config = dict(
    model='multi-label audio tagger',
    dataset='melodies that start on their tonic, played by one synthesised instrument',
    train_examples=26041,
    noise_aug=0.002,
    time_shift_ms=100,
    n_mels=40,
    hop_length=160,
    input='log_mel',
    spec_augment=True,
    win_length=512,
    arch='wavenet',
    norm='groupnorm',
    weight_standardization=False,
    depths=[18],
    kernel_size=3,
    stem='single',
    widths=[320],
    num_labels=50,
    mixing='mixup',
    init='kaiming_normal',
    residual_init='none',
    optimizer='adamw',
    lr=0.0031,
    beta1=0.85,
    beta2=0.95,
    eps=1e-06,
    grad_clip=0.5,
    l1_shrink=0.01,
    steps=19800,
    batch_size=96,
    epochs=73.0,
    lr_schedule='cosine',
    final_lr_fraction=0,
    warmup_steps=590,
    weight_decay=0.02,
)
Rows from block 14 of a small multi-label audio tagger, named by matrix and row number. Rows with one number belong to one channel. Each number is 200 + 40 x the weight over its row's rms, rounded and kept within 0 to 999. All counts start at 0.
Before each channel's rows are labels from the 100 clips, of 14976, where the channel reaches its largest size: "strongest on" is what is common among them; "loudest" is the band of the loudest frequency at the time of the peak. Only what is clearly more common there than usual is listed. The data: melodies that start on their tonic, played by one synthesised instrument.
# filt: filter width-3 conv, dilation 16 (model.blocks.14.filt.weight, 320x320x3, each kernel summed), inputs 214-319
# gate: gate width-3 conv, dilation 16 (model.blocks.14.gate.weight, 320x320x3, each kernel summed), inputs 214-319
# out: residual pointwise conv (model.blocks.14.out.weight, 320x320x1, transposed), outputs 214-319

strongest on: harpsichord-like; bowed string-like
loudest: 2000 to 4000 Hz
filt.131,214,190,217,232,200,203,194,200,205,220,262,213,242,201,150,213,191,291,240,201,262,261,221,240,172,273,204,193,205,202,166,206,203,170,165,208,199,204,200,201,211,200,206,204,202,202,161,204,178,232,229,185,174,171,190,234,178,196,190,184,206,226,193,242,213,197,217,216,206,217,208,209,431,170,232,202,281,210,215,210,210,199,149,234,190,154,210,187,229,196,204,203,207,205,240,200,246,205,204,206,212,203,199,199,209,220
gate.131,255,189,231,180,285,110,218,200,239,202,222,190,214,184,309,187,217,204,181,201,200,122,210,201,256,117,227,256,219,210,229,102,210,295,197,192,223,189,200,263,215,238,151,245,233,268,190,209,195,291,151,225,289,189,199,190,200,322,176,183,217,214,220,211,247,235,173,177,214,203,200,202,160,226,185,160,193,146,216,193,263,213,199,243,202,260,263,209,202,223,192,240,236,136,197,206,123,211,195,227,185,205,249,276,224,210
out.131,188,198,214,208,196,209,225,199,198,199,169,223,357,239,329,220,193,204,199,109,295,170,223,198,187,198,16,214,163,210,195,200,173,199,207,168,152,164,228,199,144,199,185,196,214,193,195,184,223,180,140,161,195,190,169,202,201,198,248,230,198,129,210,63,196,193,214,185,200,204,179,192,220,221,270,154,98,229,176,166,138,170,200,203,98,205,209,201,189,234,201,171,204,199,211,165,202,190,184,229,202,202,197,205,200,164

strongest on: the note C; the note E; the note A; tonic: C
loudest: 1000 to 2000 Hz
filt.51,195,214,105,180,199,202,240,200,187,180,192,195,183,204,167,191,250,199,187,208,189,204,187,193,199,213,158,179,213,228,201,184,198,52,191,207,185,184,207,200,152,181,116,175,242,197,174,309,199,151,195,78,152,132,195,196,117,169,142,183,140,69,140,73,180,159,215,151,174,182,200,89,103,91,178,205,171,201,193,76,188,154,180,216,118,145,173,180,0,198,203,116,206,143,183,201,188,209,173,187,183,28,10,189,185,99
gate.51,205,157,171,52,238,175,198,200,201,178,199,79,189,199,127,163,141,167,203,196,215,178,196,190,194,208,234,237,108,197,189,202,274,240,223,224,261,195,200,213,241,209,215,168,193,198,227,85,181,274,203,215,271,281,196,192,182,221,291,190,246,273,216,205,190,205,177,197,232,142,212,232,201,218,203,189,240,230,225,228,200,201,302,212,212,192,245,218,243,207,209,243,216,246,220,222,207,142,191,174,194,197,313,201,213,240
out.51,208,211,267,203,201,228,206,232,195,199,184,202,199,164,225,287,203,189,190,206,192,198,209,194,213,201,187,125,101,9,204,221,183,207,197,199,194,194,195,201,204,200,201,144,49,199,175,105,184,147,209,154,178,183,195,200,170,181,180,177,120,155,200,199,76,149,202,203,201,155,199,151,193,192,202,170,237,157,196,419,149,200,139,160,454,195,168,198,200,192,193,185,183,201,197,180,200,189,148,130,199,160,196,97,197,233

strongest on: tonic: C
loudest: 1000 to 2000 Hz
filt.302,215,267,173,108,196,196,194,200,198,234,170,187,169,233,168,175,175,200,188,209,207,219,187,216,157,201,191,205,196,233,195,210,211,189,282,187,169,217,200,217,224,193,220,202,199,173,213,198,247,188,213,250,302,215,211,206,305,209,242,286,202,216,195,278,199,235,187,304,243,211,223,216,194,285,190,270,262,291,212,198,204,220,204,239,218,168,213,226,223,232,203,175,198,206,191,214,225,203,191,249,214,209,171,195,241,244
gate.302,168,154,166,116,219,179,151,201,262,153,194,168,178,144,192,210,137,157,147,93,205,196,193,85,222,126,190,194,210,193,197,225,202,155,174,197,172,204,215,189,211,160,213,215,219,207,190,198,187,163,205,181,213,204,187,199,106,182,151,186,208,166,163,195,188,205,201,183,186,160,211,201,189,249,293,187,195,152,228,235,202,283,162,211,217,212,181,193,195,171,185,205,197,156,224,197,238,202,216,182,204,125,292,224,249,98
out.302,197,209,220,238,189,182,237,200,200,190,217,199,195,220,204,238,210,178,193,155,266,197,200,200,204,200,158,124,189,137,208,180,198,202,193,202,266,197,200,200,194,197,190,260,244,252,175,335,162,207,194,140,135,179,119,196,200,206,200,160,218,208,191,221,201,200,178,204,143,210,190,215,209,197,201,216,107,233,224,204,242,205,240,72,217,203,234,107,232,197,202,213,188,213,255,199,247,236,200,197,197,217,274,225,243,200

strongest on: the note C; the note G; tonic: C
loudest: 1000 to 2000 Hz
filt.295,184,192,137,205,201,173,172,200,196,203,150,205,211,195,214,171,218,190,208,171,199,176,167,225,184,217,188,161,228,195,183,122,144,180,192,235,168,206,198,172,200,165,221,245,236,154,182,216,221,126,205,143,186,225,208,148,141,127,89,226,167,247,153,181,223,192,205,200,196,204,191,208,111,133,209,196,174,179,70,179,198,226,209,192,243,171,177,154,105,151,191,108,204,144,177,168,216,251,173,113,241,161,203,187,211,196
gate.295,186,182,190,148,210,183,154,200,194,177,199,127,177,197,121,166,53,191,185,164,218,195,205,127,188,172,295,214,195,210,200,294,193,246,260,236,197,207,200,228,255,271,218,193,203,212,305,195,219,250,192,265,198,383,214,232,199,266,229,209,220,212,248,297,199,188,215,185,227,157,225,235,236,215,183,212,211,242,223,266,212,261,213,243,286,270,248,205,224,214,200,203,200,197,189,237,251,201,220,194,193,213,265,205,223,196
out.295,201,225,220,117,200,190,193,224,193,200,200,206,200,195,204,198,283,182,126,291,189,211,330,199,180,214,180,168,199,193,203,209,203,205,187,182,164,175,192,209,200,200,213,201,179,206,199,201,202,190,191,200,176,145,199,200,113,203,162,194,109,200,200,233,189,195,168,186,200,107,200,189,179,196,199,125,199,194,199,335,157,184,136,178,277,208,183,208,312,201,183,191,159,200,200,141,196,133,201,155,150,212,151,200,190,222

strongest on: trumpet-like
loudest: 1000 to 2000 Hz
filt.250,94,224,214,249,168,199,202,196,229,204,213,178,167,182,183,206,149,128,207,187,215,242,175,165,198,169,201,172,237,208,259,210,209,186,221,209,219,219,200,176,245,134,219,245,213,236,188,228,202,194,226,190,237,119,210,190,199,188,197,218,210,86,192,256,196,212,195,252,172,194,173,179,203,127,303,195,267,182,291,196,216,232,166,183,203,218,202,262,190,216,198,234,207,320,248,241,208,217,250,266,232,171,198,222,227,190
gate.250,208,215,224,191,233,175,198,200,254,204,246,170,209,150,201,195,208,179,201,177,233,179,166,185,211,189,200,195,169,193,156,209,186,209,228,215,193,150,200,140,207,241,212,198,195,179,206,162,176,181,208,175,142,212,182,174,186,195,198,182,188,225,158,208,173,132,169,141,183,188,179,232,153,301,144,188,185,200,154,223,198,352,201,198,146,190,178,124,214,136,186,177,206,204,172,210,223,175,201,110,189,193,247,215,203,161
out.250,208,200,239,232,147,176,200,142,265,230,231,206,206,224,188,202,194,194,195,209,206,272,197,198,227,201,229,192,168,160,118,202,174,252,204,172,175,196,71,197,216,179,171,199,187,203,206,171,189,177,228,198,197,177,218,222,196,211,221,199,215,232,157,215,123,195,193,199,159,5,131,212,183,221,269,106,191,214,199,194,190,26,207,189,149,235,184,123,214,201,184,188,189,193,218,248,138,180,213,195,149,207,200,187,186,193

strongest on: saw pad; clipping; horn-like
loudest: 250 to 500 Hz
filt.196,125,272,186,221,197,185,207,200,202,186,188,176,175,206,261,170,188,128,163,220,27,194,200,103,167,161,133,196,192,200,211,169,222,202,171,191,207,213,200,178,218,205,261,188,193,138,174,186,205,213,142,224,168,183,202,188,216,140,214,229,200,203,213,95,188,170,182,192,245,194,192,219,173,180,175,201,200,206,204,179,189,206,208,236,202,210,201,231,222,229,206,215,160,245,196,206,205,183,211,196,138,164,205,193,189,216
gate.196,214,134,171,169,299,155,194,200,296,160,195,219,195,216,192,204,256,213,236,199,307,173,228,175,219,199,320,201,207,187,177,155,188,308,221,192,202,179,200,199,174,199,251,218,201,199,195,197,193,210,222,136,197,171,192,196,141,308,102,197,186,188,152,220,195,178,185,203,182,191,126,191,169,299,150,168,151,134,157,182,236,300,142,189,198,192,221,146,223,128,175,214,214,124,170,189,133,201,190,183,231,198,260,203,209,158
out.196,265,210,183,199,201,193,217,196,195,183,177,201,297,218,225,225,211,197,221,99,196,135,188,226,168,208,201,195,193,139,248,100,199,205,131,170,188,203,197,169,245,211,214,193,197,200,197,200,148,202,198,213,7,205,194,241,232,195,205,195,202,120,190,254,247,187,199,209,198,197,200,177,200,212,218,200,134,200,190,200,188,200,183,245,209,307,131,130,189,194,240,197,194,200,212,200,176,227,190,198,169,203,201,173,191,183

strongest on: bell-like
loudest: 500 to 1000 Hz
filt.216,223,199,194,192,192,205,220,200,198,237,169,222,223,233,257,200,192,181,195,261,178,136,187,192,216,217,199,199,210,202,222,236,195,192,194,208,215,207,200,218,195,261,123,207,203,213,202,214,168,205,215,199,326,199,185,198,197,195,194,197,212,252,112,232,209,200,204,219,203,199,220,176,5,183,174,201,170,138,243,176,202,156,207,191,188,217,196,189,154,213,202,215,181,216,206,205,179,214,201,204,182,212,185,200,198,216
gate.216,202,196,253,191,237,187,191,203,229,199,208,196,221,186,201,192,179,215,192,191,231,193,206,197,196,188,200,210,218,201,203,196,199,228,207,216,208,205,200,203,200,196,203,252,201,200,203,199,161,214,63,197,47,212,200,191,178,223,170,200,233,212,173,204,214,124,198,138,204,233,201,253,200,210,202,173,200,209,228,238,234,244,193,189,189,203,201,202,220,181,197,221,225,205,207,228,194,208,212,213,191,244,265,200,238,172
out.216,200,200,197,185,198,190,200,225,212,199,134,168,185,205,223,188,180,192,220,197,237,94,206,197,146,203,203,144,200,249,202,108,223,207,205,258,199,229,173,210,148,201,200,195,136,236,208,204,204,206,162,102,194,199,197,236,164,200,262,180,189,154,173,233,208,211,190,201,203,194,200,199,192,198,253,179,229,161,190,280,200,200,204,220,238,197,188,202,258,200,197,198,199,241,203,241,181,201,230,205,180,102,200,192,199,207

strongest on: the note G; the note E; the note C; tonic: C
loudest: 1000 to 2000 Hz
filt.272,135,170,98,175,196,190,221,200,187,198,69,166,151,207,158,104,151,131,197,158,160,204,180,216,197,194,218,265,202,214,204,175,236,235,213,293,168,262,200,183,240,164,207,198,206,154,211,206,239,267,196,204,230,170,206,217,180,257,247,312,243,165,206,185,215,209,244,201,213,197,180,205,209,204,165,193,238,202,200,196,205,222,169,222,259,158,256,197,223,169,189,170,178,265,198,209,222,214,236,224,325,138,209,205,189,212
gate.272,230,176,143,210,310,195,249,200,296,233,151,215,255,223,220,224,184,209,276,193,224,235,265,205,218,229,276,195,217,204,197,226,174,217,192,195,190,190,200,232,233,255,188,227,200,221,202,199,191,215,202,201,251,190,214,182,206,252,193,176,230,221,190,230,199,174,157,204,158,198,220,206,213,166,187,175,203,196,218,197,208,174,201,198,210,198,193,197,205,163,169,217,226,185,241,198,113,207,198,156,193,219,237,261,219,237
out.272,194,228,192,185,155,197,188,180,249,196,200,178,172,199,200,274,158,208,204,211,192,96,214,199,148,196,203,237,191,184,197,201,200,201,227,9,176,195,148,176,204,192,167,196,191,199,193,199,176,189,211,162,199,283,201,212,206,183,311,197,213,115,206,203,202,226,193,195,207,157,165,190,199,196,193,192,155,233,183,223,231,153,174,135,208,203,329,209,199,239,191,199,191,230,182,216,200,199,163,200,160,202,193,124,193,194

strongest on: harpsichord-like
loudest: 2000 to 4000 Hz
filt.199,189,186,195,216,198,208,202,200,211,235,204,191,163,206,154,210,207,192,237,221,184,432,181,187,211,310,200,188,202,201,195,199,202,134,185,204,212,193,200,179,185,200,210,203,199,194,164,202,181,209,406,106,172,177,204,177,165,212,205,222,198,181,180,214,201,193,197,201,138,200,163,198,267,182,207,172,178,182,205,213,196,201,207,180,151,179,162,277,198,232,200,203,134,246,186,204,206,202,226,210,226,231,166,196,189,200
gate.199,200,225,196,166,284,171,232,200,207,209,90,191,254,192,231,192,212,183,206,162,199,94,201,174,197,153,222,204,199,201,198,156,196,240,184,208,179,202,200,200,242,204,214,202,200,192,221,200,197,203,97,202,200,194,208,136,198,181,199,221,210,159,204,180,209,218,194,73,207,207,188,193,133,209,107,196,224,174,194,191,210,204,187,200,200,203,202,206,211,180,169,207,208,194,191,176,173,199,275,199,228,199,266,205,208,212
out.199,283,218,201,200,193,217,213,201,199,200,201,114,209,203,271,199,197,127,196,186,221,87,211,199,298,258,169,231,192,199,266,222,226,194,214,155,202,178,274,128,155,201,200,186,207,194,199,172,240,203,41,201,168,120,196,206,199,204,281,221,160,162,225,186,199,198,183,212,207,211,207,209,247,174,204,167,90,224,203,196,208,208,211,215,197,283,202,228,218,239,201,200,233,347,200,159,203,190,293,239,268,175,201,188,150,200